From a checkpoint of a small contrastive image-text model: text encoder width 192.
Rows from block 2 of the text encoder, named by matrix and row number. Rows with one number belong to one attention dimension. Each number is 50 + 12 x the weight over its row's rms, rounded and kept within 0 to 99. All counts start at 0. After the name is the row's rms in percent of the matrix's.
# q: attention query (text_encoder.blocks.2.attn.q.weight, 192x192), inputs 0-191
# k: attention key (text_encoder.blocks.2.attn.k.weight, 192x192), inputs 0-191
q.3 121:36 33 68 47 41 63 42 53 38 31 59 42 37 40 59 40 38 54 57 54 51 39 52 53 58 55 61 41 23 53 60 67 45 58 72 53 52 31 56 58 62 39 44 43 39 59 50 51 38 36 68 51 39 64 60 72 50 52 56 60 22 47 29 53 57 42 44 38 52 49 64 42 49 39 28 59 68 45 47 44 70 45 62 58 52 51 64 45 67 57 55 67 38 62 24 67 54 67 51 39 41 39 48 48 34 44 40 63 46 56 38 53 72 50 64 70 65 52 32 44 59 37 55 57 47 43 46 55 36 51 46 35 52 51 56 32 26 54 35 47 47 50 46 56 40 47 27 47 21 52 62 47 41 68 68 69 61 25 40 32 68 62 55 71 66 51 53 53 35 46 53 60 57 31 39 49 52 46 66 54 49 46 64 18 32 48 61 74 40 56 34 28
k.3 114:67 72 51 44 26 33 46 62 50 51 49 49 46 65 29 40 65 38 52 45 47 58 55 09 45 48 53 41 31 37 45 55 46 45 44 49 43 61 79 73 40 39 43 55 57 57 52 51 60 38 47 70 41 55 41 51 39 50 54 58 47 50 28 38 35 51 49 38 52 30 52 40 58 61 57 43 58 57 81 51 50 51 58 59 43 76 10 76 46 46 47 70 64 24 33 53 52 64 59 66 42 56 39 35 66 63 43 47 48 44 59 57 53 48 51 47 56 71 49 50 43 52 47 71 37 46 47 56 40 62 67 50 73 56 44 66 50 35 43 66 37 71 34 51 28 62 53 64 27 55 58 46 54 34 56 69 36 54 65 44 56 34 49 45 61 62 49 54 47 51 61 54 58 48 32 35 59 39 64 37 55 47 47 44 33 62 34 68 43 50 56 64
q.4 112:58 55 51 57 34 42 76 52 36 71 45 76 52 45 49 58 46 66 42 46 49 67 55 38 37 54 28 45 46 46 46 41 43 49 63 37 64 25 65 54 78 64 40 56 65 29 46 60 39 34 59 26 59 58 55 59 44 36 37 48 61 50 62 45 40 34 47 68 63 56 70 64 38 63 53 46 34 45 57 40 51 50 55 46 63 41 53 42 76 41 65 39 50 44 43 51 61 45 27 38 32 62 55 49 51 51 43 44 28 22 64 62 37 64 59 57 43 25 55 23 50 34 45 70 41 44 65 41 49 43 49 62 49 56 67 44 76 54 56 64 38 55 47 56 37 58 74 61 68 53 70 55 43 51 59 59 42 50 44 57 29 59 35 52 64 54 48 52 53 60 53 52 55 37 38 54 49 66 35 55 39 73 44 58 49 46 12 51 47 47 69 47
k.4 100:34 51 51 52 68 43 34 44 56 43 67 60 43 52 54 55 61 61 64 63 35 45 57 44 37 46 71 30 40 57 64 62 61 66 45 50 61 36 38 43 29 60 63 54 60 58 68 44 49 55 56 65 50 62 52 38 52 65 51 68 39 52 68 55 67 42 42 56 70 44 55 40 41 49 74 65 60 45 55 62 41 36 43 65 58 60 52 47 21 40 34 58 32 58 61 64 55 52 56 43 38 35 34 43 56 41 31 41 67 59 58 44 27 48 71 50 39 68 52 55 54 62 44 52 55 37 62 50 37 66 47 62 37 59 43 83 71 35 64 15 49 38 44 56 70 42 51 57 59 43 56 75 51 53 49 52 71 63 60 58 59 39 65 62 41 49 61 28 25 44 45 63 52 64 53 35 63 51 39 59 28 67 45 57 42 66 56 60 59 27 48 42
q.5 114:29 52 32 61 47 48 52 44 80 47 68 49 60 57 45 71 54 49 45 52 78 64 39 39 45 49 46 31 70 77 27 60 51 56 40 71 53 74 63 44 50 53 63 32 43 58 26 50 42 46 62 23 29 37 40 48 51 86 76 61 51 53 58 52 38 52 44 59 57 65 46 39 48 44 46 50 49 37 62 64 38 41 46 52 37 47 55 46 53 16 58 60 58 63 29 42 64 37 46 54 37 53 40 57 41 46 45 61 83 45 52 44 76 33 58 69 42 47 54 30 26 45 57 62 41 39 64 46 39 47 44 35 63 62 49 46 64 37 49 49 45 53 60 43 56 52 40 39 57 37 64 50 42 42 70 46 41 39 48 57 35 60 62 41 61 49 54 58 52 47 43 45 64 63 48 31 42 52 49 61 21 44 42 39 46 48 43 38 45 42 40 59
k.5 106:46 52 53 59 32 65 56 64 18 50 52 59 57 44 74 68 66 44 54 74 32 48 63 46 55 41 71 58 46 31 55 45 48 55 66 44 65 47 67 42 33 71 33 43 51 48 49 42 56 38 67 40 67 42 59 42 54 66 21 43 48 37 43 58 05 52 45 42 37 36 50 61 46 54 50 66 44 67 46 46 59 54 53 48 57 66 49 38 44 41 52 37 42 28 56 32 48 45 35 47 48 75 56 45 66 34 36 47 55 60 39 44 62 48 63 56 52 35 67 55 33 68 43 49 72 60 53 39 62 42 41 48 35 39 65 55 44 47 56 50 51 39 53 34 29 55 53 42 36 58 34 66 54 51 48 52 51 40 45 30 63 42 57 44 34 49 48 60 57 52 70 65 70 58 48 60 56 44 54 27 61 69 49 62 44 42 26 71 49 56 26 30
q.6 105:45 39 50 63 56 70 52 65 57 50 71 68 52 30 63 61 77 44 31 53 56 67 34 77 33 50 41 58 21 33 57 48 65 30 45 42 47 69 51 62 52 35 40 56 61 60 62 58 47 50 54 52 55 46 58 51 53 36 35 57 60 39 51 36 37 61 55 50 53 30 49 38 48 37 70 33 53 46 68 64 41 55 29 58 52 43 43 46 41 42 48 49 47 38 43 54 32 66 56 19 64 61 53 50 66 55 34 67 27 54 53 39 44 54 25 41 40 60 50 57 62 44 63 49 60 58 58 49 47 38 36 41 13 43 40 44 58 52 24 38 41 53 58 47 53 59 27 53 42 45 69 59 32 47 48 47 44 53 70 34 52 58 70 59 51 39 43 39 54 46 59 36 51 55 59 57 74 65 43 16 60 50 42 51 43 44 42 45 57 35 61 27
k.6 102:47 27 57 45 31 38 44 69 62 52 39 51 47 67 34 41 41 71 35 52 57 73 53 64 46 75 66 35 76 58 57 42 61 49 49 49 60 53 46 51 70 46 44 49 59 37 49 39 60 62 66 34 55 50 29 32 52 44 35 41 56 69 59 63 48 48 17 64 42 71 50 75 35 44 47 74 53 78 38 58 33 47 36 54 67 26 58 41 39 52 37 47 58 52 51 47 52 68 46 46 45 55 50 61 63 45 64 44 41 77 43 75 46 59 59 38 50 36 64 44 67 30 40 63 54 44 31 26 47 60 60 71 67 48 42 58 46 46 45 59 46 36 62 65 57 53 60 30 52 57 62 44 53 55 56 50 48 32 61 46 49 38 20 49 59 39 61 48 56 38 44 52 55 46 55 48 42 38 50 31 75 53 56 51 33 52 41 67 52 37 45 47
q.7 104:31 80 37 56 73 43 44 32 45 56 51 58 67 52 60 39 52 65 45 37 52 64 58 37 60 50 29 36 44 47 38 47 66 56 40 48 54 46 59 68 39 32 38 59 61 67 44 72 59 65 53 56 54 50 31 48 60 59 21 42 42 73 60 39 60 53 47 58 53 65 60 45 60 40 34 51 42 36 42 36 61 46 58 63 52 71 45 52 69 54 52 55 34 42 38 58 39 69 48 38 46 45 54 54 52 54 37 34 33 51 48 75 55 42 49 50 52 49 67 53 44 39 34 56 32 53 44 45 50 61 53 34 59 53 48 38 45 46 53 30 64 67 57 31 42 67 72 42 43 76 57 59 41 40 43 60 44 49 47 73 60 45 80 65 48 46 48 59 65 61 66 72 79 33 65 57 54 31 41 54 30 66 22 70 63 45 52 54 53 47 61 52
k.7 099:25 45 79 61 64 52 51 30 77 45 49 37 33 43 55 50 37 27 64 36 55 62 56 50 50 43 51 39 48 55 56 62 51 47 53 41 40 53 54 49 48 46 57 47 41 46 57 58 53 51 40 52 70 37 44 61 52 33 74 63 56 29 66 39 46 47 40 47 55 45 43 37 44 74 34 42 44 46 43 62 64 51 56 54 56 66 66 55 32 43 62 44 52 72 69 37 27 36 51 32 40 62 39 33 43 53 32 43 72 48 52 30 40 65 59 61 37 52 67 26 38 70 70 68 51 44 55 42 59 46 70 57 63 42 44 65 60 36 44 38 55 46 58 40 64 46 78 51 52 38 51 59 56 46 66 70 35 30 65 42 48 52 40 59 67 43 33 63 58 64 76 39 36 72 46 31 51 44 58 65 57 43 56 33 42 51 41 75 54 49 59 49
q.8 108:73 40 39 58 41 57 66 46 39 52 40 64 49 52 56 69 45 53 50 71 54 51 69 74 43 56 57 22 58 56 47 73 25 47 48 70 30 54 64 43 47 47 64 53 46 54 54 65 56 52 79 60 44 56 47 34 37 49 39 54 46 43 59 53 57 60 51 47 37 64 64 54 60 68 31 23 57 49 51 33 63 31 38 54 52 51 33 52 59 49 44 63 37 34 56 53 42 38 34 45 54 68 58 43 64 48 73 37 47 64 62 57 43 40 51 61 41 42 38 49 55 47 55 83 40 42 57 32 63 26 55 42 34 43 49 59 56 40 39 56 38 48 49 63 52 73 61 59 45 37 42 47 42 56 65 62 53 36 33 20 62 47 40 66 65 63 47 41 48 62 64 32 51 66 33 44 60 43 53 24 57 65 58 51 55 77 58 37 50 28 50 65
k.8 108:53 65 42 52 68 21 14 40 47 28 34 53 50 44 60 60 38 33 32 39 36 54 53 57 58 27 43 46 47 43 53 50 52 36 41 45 44 54 73 46 48 44 52 45 66 64 30 34 39 55 47 54 58 45 49 72 62 44 60 64 58 50 51 46 27 31 41 52 64 47 61 52 43 50 44 47 77 37 63 14 44 61 68 43 50 33 53 47 51 41 70 32 68 48 38 73 49 64 44 41 50 71 42 38 63 51 59 43 49 52 31 40 61 44 43 64 51 48 61 54 34 51 68 60 67 62 34 49 41 54 49 41 53 37 53 57 46 33 53 63 27 55 37 55 44 68 42 66 41 55 71 42 64 40 34 45 38 21 36 48 57 54 52 67 42 54 66 52 46 56 49 65 62 60 35 65 41 40 41 57 45 71 67 40 61 49 35 57 40 40 69 58
q.9 100:45 49 70 53 37 34 46 38 61 36 53 52 56 52 57 49 44 30 44 48 39 52 49 33 22 33 46 42 52 60 50 59 35 65 70 37 56 66 61 57 50 70 47 43 71 51 37 50 57 61 45 64 55 34 44 66 58 42 55 41 26 39 45 55 56 52 52 38 45 43 45 43 34 66 48 27 52 46 47 52 54 54 33 75 39 31 58 65 63 39 32 56 45 50 57 46 55 41 67 68 62 44 43 38 42 49 54 49 77 51 42 54 47 21 74 37 31 67 33 69 57 53 44 62 52 60 53 48 23 38 72 61 42 59 57 45 46 51 51 32 45 60 71 61 35 49 56 49 38 41 47 41 24 52 65 53 72 51 55 61 50 10 45 45 34 47 49 50 44 83 41 53 39 69 46 41 61 46 37 44 53 37 57 64 43 41 62 34 49 46 50 29
k.9 108:58 60 56 47 61 50 42 36 54 50 60 54 49 61 68 63 54 55 70 35 53 64 50 59 30 43 71 65 37 56 24 53 68 54 36 38 40 53 43 37 63 30 40 42 69 39 47 49 76 54 50 65 64 56 48 51 51 36 61 61 49 52 28 53 51 40 56 45 50 48 44 40 57 46 50 61 30 47 40 50 55 64 33 49 38 60 46 44 39 52 49 46 42 69 70 65 71 63 67 40 78 43 74 51 42 62 52 50 54 55 61 65 47 18 41 57 45 51 73 55 36 47 39 36 46 91 40 49 54 59 74 47 41 24 57 59 42 51 71 48 37 44 72 52 42 60 50 69 49 48 49 54 53 58 64 67 66 36 54 67 66 49 35 54 67 67 33 56 41 43 44 47 39 47 44 47 34 51 65 23 61 46 48 61 46 44 25 63 37 56 43 47
q.10 096:46 35 54 29 34 60 46 48 54 62 51 47 54 56 33 52 69 40 47 40 47 44 73 60 56 48 55 71 39 44 46 45 46 43 54 50 40 41 49 47 44 62 28 36 67 53 78 41 51 72 32 55 56 58 40 43 48 46 42 44 57 54 46 54 54 66 62 56 57 37 51 44 42 39 65 58 42 47 64 18 62 41 47 47 68 58 42 73 44 49 33 38 48 68 41 65 34 44 37 43 47 61 47 34 39 49 48 65 57 40 34 61 55 37 37 64 45 44 25 58 55 48 62 39 52 54 39 39 89 51 80 45 53 51 41 24 42 36 51 49 66 27 46 37 46 24 59 46 50 42 61 33 73 46 28 43 38 39 50 58 52 46 60 42 59 63 61 40 45 44 63 26 60 72 27 48 36 44 60 37 39 67 44 59 76 63 46 53 34 61 43 55
k.10 102:48 64 24 43 40 40 54 48 48 49 39 54 55 62 44 36 45 52 25 62 40 49 54 63 60 45 36 34 39 41 38 50 42 38 55 74 36 59 48 57 48 59 55 53 55 63 36 56 50 48 69 75 38 36 42 62 43 59 44 75 21 60 63 60 68 66 36 59 46 64 48 43 53 60 74 46 30 46 41 58 25 45 63 50 56 46 49 42 39 40 40 41 46 46 57 67 77 47 34 58 51 43 70 54 64 39 71 68 38 49 41 32 47 61 43 45 64 55 58 42 64 54 60 36 68 74 44 42 35 55 45 42 46 61 61 53 55 43 41 43 41 63 45 72 15 45 55 53 71 47 47 39 28 32 54 41 25 60 67 56 54 49 56 44 41 56 39 52 47 70 40 57 81 64 36 48 53 47 70 44 66 55 54 43 41 72 39 49 51 42 46 62
q.11 094:45 40 63 48 64 57 48 57 33 45 25 45 45 41 81 43 41 58 62 54 46 65 56 48 56 49 55 32 48 32 58 47 54 45 38 57 46 65 59 49 46 42 40 58 53 59 37 58 58 44 58 45 59 55 59 72 45 40 79 57 26 44 54 55 34 39 65 45 67 43 62 32 45 39 77 61 44 40 45 65 43 74 47 58 27 59 61 51 32 50 47 62 44 57 56 48 41 51 48 44 64 37 57 49 39 50 41 54 67 53 44 77 72 66 41 40 47 56 62 36 61 59 50 25 47 56 70 61 51 50 65 43 45 20 35 27 68 41 47 28 33 61 37 57 41 27 46 60 51 54 60 66 51 66 52 33 51 65 53 60 44 57 57 29 57 57 38 59 70 50 46 69 57 39 58 63 64 42 65 48 33 42 42 40 69 78 50 30 59 65 59 63
k.11 097:52 29 53 63 81 56 45 29 40 48 70 46 63 59 63 44 58 51 47 54 49 56 59 30 34 36 48 45 46 57 38 70 53 47 72 45 54 64 46 45 25 36 34 50 55 29 53 61 54 59 53 51 46 42 52 53 49 55 46 53 43 54 49 41 59 53 27 51 63 42 46 39 50 34 47 31 51 81 88 67 35 63 59 45 48 55 52 36 49 35 58 40 61 67 58 55 52 57 59 51 75 43 24 42 37 32 55 35 52 48 50 37 53 28 46 65 52 48 45 44 48 36 73 67 43 70 33 64 68 33 43 50 45 69 43 58 27 37 39 48 43 28 70 58 50 47 56 40 66 39 60 60 38 28 46 51 70 33 54 54 36 62 33 39 53 55 57 52 43 33 33 54 40 67 69 57 38 58 67 66 63 55 60 55 36 48 51 58 56 40 45 43
q.12 098:49 45 28 57 53 68 44 57 60 35 55 51 30 33 43 54 34 35 45 54 71 59 56 47 52 51 45 60 48 38 19 55 23 56 48 36 66 57 61 59 52 37 68 44 58 59 47 55 61 43 33 45 42 48 38 50 50 73 38 61 47 51 57 71 54 33 58 51 44 40 35 27 29 57 41 59 31 32 29 64 55 56 47 59 76 57 48 48 42 55 48 57 34 32 53 53 44 45 44 41 41 23 52 45 70 41 73 52 67 39 54 43 59 58 60 51 49 50 39 59 42 50 53 45 68 54 50 36 51 72 48 66 29 46 56 44 56 51 70 52 67 44 35 43 52 39 42 67 53 52 61 36 64 42 32 53 62 40 31 52 47 67 73 54 57 41 83 65 42 38 44 44 46 44 40 69 46 37 54 70 61 45 49 72 22 71 48 54 55 64 33 36
k.12 091:54 59 24 48 61 56 48 46 27 47 48 37 45 59 51 65 52 60 33 39 40 78 52 63 36 44 27 33 32 50 53 34 39 55 42 43 45 74 52 45 66 61 33 61 40 73 45 51 64 53 40 72 46 50 33 34 64 41 36 34 28 52 28 43 28 52 37 52 27 72 45 62 47 68 40 53 62 58 58 37 54 49 55 48 54 32 69 57 70 45 62 49 64 40 48 52 55 61 48 72 63 51 37 45 54 26 42 46 72 56 60 70 51 58 49 39 44 64 32 45 36 63 38 35 50 52 65 44 32 23 68 50 32 58 56 58 61 41 49 48 58 48 51 70 58 62 61 55 38 48 66 54 45 51 71 52 60 40 41 54 51 58 51 45 43 47 49 50 46 46 32 40 42 38 72 58 34 46 36 47 67 25 46 42 64 69 54 62 58 64 64 40
q.13 096:38 35 40 44 62 61 44 35 53 43 62 66 62 40 51 48 60 45 44 65 58 46 55 44 48 37 66 52 74 45 35 81 75 70 55 61 70 32 52 45 48 54 55 33 66 33 54 60 63 42 71 60 57 44 69 61 62 55 51 39 52 79 65 55 70 44 53 79 61 75 54 39 61 63 40 42 61 51 49 43 50 56 72 59 62 23 39 48 55 40 61 67 53 47 61 63 55 54 49 52 59 48 57 46 58 59 57 24 34 58 40 67 47 68 83 44 56 24 51 40 71 42 57 51 58 54 61 61 39 54 53 48 59 47 40 65 64 46 58 66 70 53 43 51 64 50 36 59 73 56 45 36 51 65 32 65 60 57 56 64 58 42 31 62 46 36 48 43 62 40 51 51 65 45 51 45 33 51 64 62 59 41 57 78 63 44 51 46 56 47 49 41
k.13 102:43 48 60 41 55 59 69 53 66 37 51 39 59 51 52 65 41 31 29 52 37 45 38 58 27 59 50 39 55 54 40 51 56 44 51 26 42 41 63 65 40 44 53 71 38 56 58 43 59 64 52 51 49 54 58 46 44 43 47 23 68 34 54 74 62 52 53 47 63 49 50 80 54 58 64 27 52 43 33 47 44 52 57 44 55 59 49 40 58 33 52 29 37 32 69 48 42 52 58 46 53 60 50 54 71 58 50 56 59 66 60 36 72 47 63 31 47 58 49 58 43 50 32 60 39 68 43 51 60 59 31 47 39 58 29 28 70 25 51 53 40 28 62 52 43 18 60 82 77 44 30 49 45 54 76 49 37 46 47 46 60 50 40 39 52 55 36 39 56 65 39 32 29 62 70 65 44 39 63 53 58 68 54 44 66 47 55 58 52 44 63 57
q.14 105:57 55 35 63 48 69 44 52 24 51 54 43 54 65 36 58 49 65 50 64 64 58 40 65 37 50 49 64 33 52 46 73 60 57 65 46 73 49 41 59 67 56 42 76 09 50 56 50 62 59 45 49 53 63 62 48 23 57 52 47 44 50 35 38 53 47 28 68 57 50 64 45 52 43 59 44 60 46 28 21 63 38 43 54 66 53 64 37 44 61 43 74 48 68 54 47 80 58 42 48 52 48 30 32 51 44 49 75 42 66 43 48 68 44 29 69 67 50 48 54 60 63 52 51 42 48 36 65 65 52 30 67 44 49 55 32 64 32 40 42 39 60 57 40 64 56 54 49 32 42 53 57 47 47 61 57 28 38 31 62 49 44 70 57 47 76 53 52 30 40 46 56 62 41 61 39 36 55 63 56 60 45 49 50 59 40 50 48 34 67 57 44
k.14 091:52 53 59 48 44 60 54 44 61 53 59 42 39 51 43 71 59 50 59 50 32 35 81 52 63 56 54 56 42 41 39 41 53 35 40 73 65 39 75 47 43 72 61 56 36 55 26 57 55 26 74 53 53 31 54 57 45 57 56 52 50 57 45 41 53 43 48 44 61 45 46 52 66 52 64 51 59 50 83 50 40 56 48 46 24 47 66 59 37 64 43 44 45 69 50 40 42 45 67 54 34 48 52 41 68 38 66 64 66 46 62 36 45 46 54 78 55 58 56 33 61 39 44 63 42 42 45 64 19 53 34 65 31 40 54 53 40 39 48 44 57 24 38 58 36 41 43 44 77 63 55 78 42 38 81 59 37 47 60 31 52 29 75 40 63 38 64 53 35 57 64 61 48 59 52 29 43 54 48 47 47 59 53 42 53 61 39 63 41 55 49 46
q.15 099:44 19 62 38 49 37 62 37 46 46 44 56 57 39 57 47 43 61 57 34 46 63 90 44 54 36 38 54 65 46 43 49 40 64 44 49 68 53 48 57 65 55 45 70 34 38 39 49 42 40 68 53 41 43 67 51 54 45 59 68 38 83 65 46 67 71 48 54 35 55 52 51 42 53 37 75 49 38 53 67 34 61 44 46 35 68 41 48 64 38 59 45 45 45 57 51 77 53 40 51 24 34 48 53 62 55 48 63 52 58 51 50 68 56 45 43 44 58 34 42 57 41 56 48 44 82 43 51 47 39 46 59 24 41 41 55 38 79 75 58 48 39 42 67 69 46 66 49 47 47 43 65 68 39 45 44 68 49 53 35 49 61 45 37 41 65 54 51 31 70 44 25 24 70 58 48 52 46 55 49 64 53 70 52 49 42 63 52 59 45 50 48
k.15 093:54 48 58 30 45 32 53 54 39 43 43 45 64 41 64 61 45 43 45 50 68 70 48 56 47 35 44 23 41 35 53 45 51 52 47 28 54 44 43 43 31 56 58 32 49 50 50 61 44 41 44 52 60 46 46 43 53 39 36 52 47 60 46 54 41 44 26 74 54 58 53 48 40 45 78 56 46 43 27 46 66 50 46 26 69 46 55 65 37 43 79 38 50 50 27 55 62 70 42 37 66 46 48 50 21 56 43 65 45 41 51 44 35 65 33 54 47 40 58 45 64 22 33 52 43 23 78 58 55 36 55 38 41 60 73 54 37 75 55 61 63 36 44 42 46 47 60 28 48 38 50 39 28 38 43 53 47 38 39 51 34 38 80 29 38 44 66 58 48 55 63 59 33 37 50 57 60 52 38 73 50 54 50 37 35 53 46 56 54 41 41 52
q.16 089:47 39 66 42 48 40 55 62 24 61 53 43 37 45 60 46 45 54 53 66 61 47 44 72 59 81 53 67 30 41 64 26 39 57 42 36 48 61 56 54 46 36 57 58 62 41 40 48 59 56 08 70 47 61 60 57 52 28 57 45 46 45 57 74 59 66 54 40 79 56 58 45 55 43 40 51 42 41 46 45 63 39 66 36 55 74 52 46 51 60 63 31 55 40 64 54 40 54 40 45 40 55 49 53 62 38 59 45 65 49 64 61 46 60 72 38 50 51 57 63 56 77 58 60 54 49 43 51 32 52 47 37 58 20 48 60 60 76 46 52 52 71 41 45 49 49 57 59 32 47 73 38 26 70 42 49 56 56 70 26 28 28 64 41 58 59 54 43 60 45 50 46 70 45 37 58 33 53 58 45 58 59 43 38 55 53 53 47 54 40 65 33
k.16 088:33 34 36 35 47 38 55 39 32 42 69 59 35 66 34 49 47 67 39 44 59 55 47 48 56 68 69 57 56 32 76 51 43 48 28 47 49 65 36 48 68 56 60 55 53 40 60 72 38 61 68 33 52 50 51 50 60 28 56 73 60 53 56 61 59 64 50 25 62 44 41 47 54 51 60 61 15 50 45 49 38 55 43 59 56 46 34 65 64 63 45 64 63 51 51 54 69 46 44 56 32 29 37 19 48 63 62 57 52 75 37 38 40 41 59 62 48 57 42 56 48 37 47 44 34 51 54 60 72 51 60 59 48 42 54 35 58 65 59 57 40 42 47 63 67 72 34 61 39 66 55 58 37 51 31 70 50 48 45 59 78 67 45 39 58 43 42 60 59 50 42 52 62 45 51 68 60 53 37 42 70 25 43 40 47 57 37 63 70 55 50 42
q.17 095:51 38 57 37 38 27 32 36 51 46 41 26 34 38 46 37 56 66 52 46 55 60 59 67 50 54 26 51 65 63 55 54 42 33 50 66 39 57 51 71 43 67 35 23 34 51 55 39 49 30 46 53 68 65 43 66 58 60 24 50 64 41 57 44 55 45 62 66 32 49 40 57 59 39 44 42 37 51 42 52 48 36 59 53 45 61 70 46 51 51 33 56 55 50 18 51 36 68 50 49 40 57 60 36 40 30 38 39 23 52 40 44 54 56 46 58 44 50 60 81 56 36 73 29 60 50 51 45 58 36 47 48 65 58 49 71 47 38 38 57 64 58 31 48 48 50 62 49 52 43 69 49 66 45 54 73 64 48 45 37 41 51 43 39 53 27 28 68 53 42 36 52 60 47 67 27 61 51 29 30 54 45 35 60 41 48 42 49 31 51 36 65
k.17 097:66 63 22 54 28 23 46 38 50 47 42 58 50 21 50 52 44 44 64 54 39 47 54 42 62 48 58 59 36 51 52 49 43 45 48 33 65 59 59 54 44 45 22 32 56 43 57 55 36 59 57 74 67 32 36 50 55 51 64 45 48 41 72 57 52 38 54 44 51 15 37 39 41 84 51 48 43 52 46 47 42 36 44 69 43 62 46 61 54 44 33 39 15 23 47 65 53 43 41 73 45 39 53 56 60 75 41 42 40 18 33 60 57 41 57 54 61 39 32 42 54 45 59 52 46 47 45 63 66 40 25 38 45 66 44 70 31 47 51 51 52 46 43 34 49 41 53 39 65 44 59 42 54 54 47 50 53 74 56 56 45 46 51 54 58 54 49 45 30 37 37 48 37 50 49 34 54 54 47 51 40 57 43 35 35 47 53 48 53 57 29 81
q.18 099:32 48 45 47 66 36 59 44 30 57 67 59 60 60 50 62 59 60 06 70 33 59 43 38 61 55 56 54 62 58 45 54 48 76 50 35 48 44 35 49 38 50 40 32 53 42 61 23 67 46 60 40 42 51 52 43 39 34 66 38 64 52 58 12 49 41 79 37 57 53 60 53 58 46 31 56 57 38 33 36 67 80 57 56 44 59 51 46 70 50 48 52 52 43 51 45 64 60 65 64 68 39 33 36 33 48 46 46 54 53 38 54 72 47 23 50 35 52 67 79 63 42 34 53 56 46 46 46 47 43 61 39 65 53 58 49 62 52 37 47 33 46 72 56 47 72 49 47 46 46 51 58 43 61 49 41 36 36 51 47 55 42 61 32 54 60 46 72 43 61 58 53 47 66 38 48 62 45 51 49 40 49 52 37 25 49 65 59 57 54 46 71
k.18 113:44 54 44 49 33 40 36 47 71 56 62 46 44 47 65 58 60 22 63 59 61 72 53 86 39 45 58 76 37 38 39 43 59 44 67 49 40 52 50 51 36 83 76 53 66 24 59 59 46 48 47 47 51 42 52 49 53 45 63 54 30 60 38 72 57 51 46 58 46 33 45 49 55 41 48 74 43 71 47 36 54 32 45 50 31 60 65 43 65 48 60 44 53 46 60 75 59 52 49 47 81 67 56 55 58 39 59 32 32 40 31 57 58 62 30 37 36 45 32 62 49 44 63 59 39 52 52 45 55 57 54 34 47 42 55 43 68 25 43 63 53 48 50 42 49 50 43 70 35 35 32 40 58 37 54 55 55 38 52 65 57 58 61 59 52 75 51 37 63 54 65 62 54 53 63 33 54 71 42 42 53 37 48 54 33 36 50 54 37 53 58 67
q.19 097:66 56 47 51 57 53 34 62 68 56 46 34 33 35 51 60 54 40 61 56 47 73 51 29 35 43 37 69 43 47 51 59 41 44 49 55 59 71 35 23 62 47 57 60 45 45 67 26 43 53 30 56 54 46 55 42 67 47 35 51 21 47 47 65 38 48 48 77 60 42 42 63 66 56 60 34 66 69 43 80 54 57 53 64 61 44 58 57 61 72 55 32 66 63 38 60 37 58 49 44 40 54 36 44 62 37 72 40 47 51 74 40 70 40 61 61 57 52 61 59 70 52 45 63 53 57 69 49 79 58 61 39 62 40 77 60 60 47 51 60 54 55 63 68 32 36 42 60 39 39 64 57 58 67 43 48 57 52 49 42 46 40 62 46 52 60 73 46 66 56 54 34 69 53 58 46 38 41 57 58 44 43 42 43 42 45 63 27 63 59 61 63
k.19 095:58 51 54 51 45 50 67 52 64 41 68 56 58 47 27 49 57 35 28 46 43 49 47 51 56 47 57 36 49 48 40 38 51 64 49 49 46 43 53 26 67 52 46 70 59 81 47 57 79 33 65 61 29 54 42 48 74 71 48 47 59 28 52 46 56 68 38 60 58 46 45 40 45 55 57 26 48 69 48 69 46 61 73 60 27 61 57 57 72 40 41 60 73 61 49 59 32 36 27 46 48 41 20 63 33 51 18 48 39 61 50 55 51 50 43 55 52 53 67 31 63 45 50 55 43 48 53 49 62 45 54 47 18 47 40 51 57 44 46 57 48 55 60 43 42 47 36 38 38 30 55 67 40 58 30 46 58 28 55 42 38 46 38 48 45 52 63 39 41 28 42 31 72 48 36 62 39 61 55 54 43 56 62 36 70 50 62 52 69 48 48 65
q.20 092:35 54 42 60 45 80 19 40 55 68 39 44 56 20 34 59 44 59 56 37 40 31 62 31 42 43 35 52 58 59 52 77 53 58 61 47 48 35 46 33 42 62 49 44 56 48 60 69 45 39 66 28 61 48 40 40 47 33 75 33 45 39 43 39 32 61 57 66 54 48 43 37 50 55 49 46 38 47 47 45 56 54 53 47 34 51 40 66 54 66 60 51 32 54 48 53 43 37 71 57 49 53 52 48 65 57 48 44 49 46 59 53 53 56 45 51 72 65 43 54 40 43 48 73 46 47 61 74 70 43 63 36 44 53 65 33 51 42 50 77 45 50 37 60 21 67 44 37 65 50 35 51 48 34 61 68 46 34 64 34 45 37 28 45 46 49 65 64 41 53 61 51 30 72 25 37 55 49 62 46 58 66 65 48 24 71 40 58 50 53 46 49
k.20 096:66 70 55 77 51 14 35 39 67 50 64 46 40 35 31 63 62 32 45 62 50 26 48 51 50 44 48 59 74 55 51 52 67 43 60 47 42 44 48 40 55 45 54 50 42 50 60 74 51 36 54 39 39 41 57 46 57 56 44 58 46 31 58 46 39 43 45 57 32 48 42 64 56 50 37 45 56 77 68 45 51 55 68 53 27 62 52 57 60 60 64 68 39 54 42 71 40 47 50 46 61 62 52 38 40 46 50 50 39 69 45 39 56 41 45 59 52 55 46 39 30 59 63 44 60 44 59 37 57 41 46 28 69 40 63 67 51 44 46 35 52 41 39 49 69 50 45 56 48 49 35 37 73 61 46 35 35 28 48 30 60 53 29 59 34 55 71 65 27 48 42 44 48 50 36 55 25 33 49 56 55 38 43 39 49 77 46 50 66 20 27 33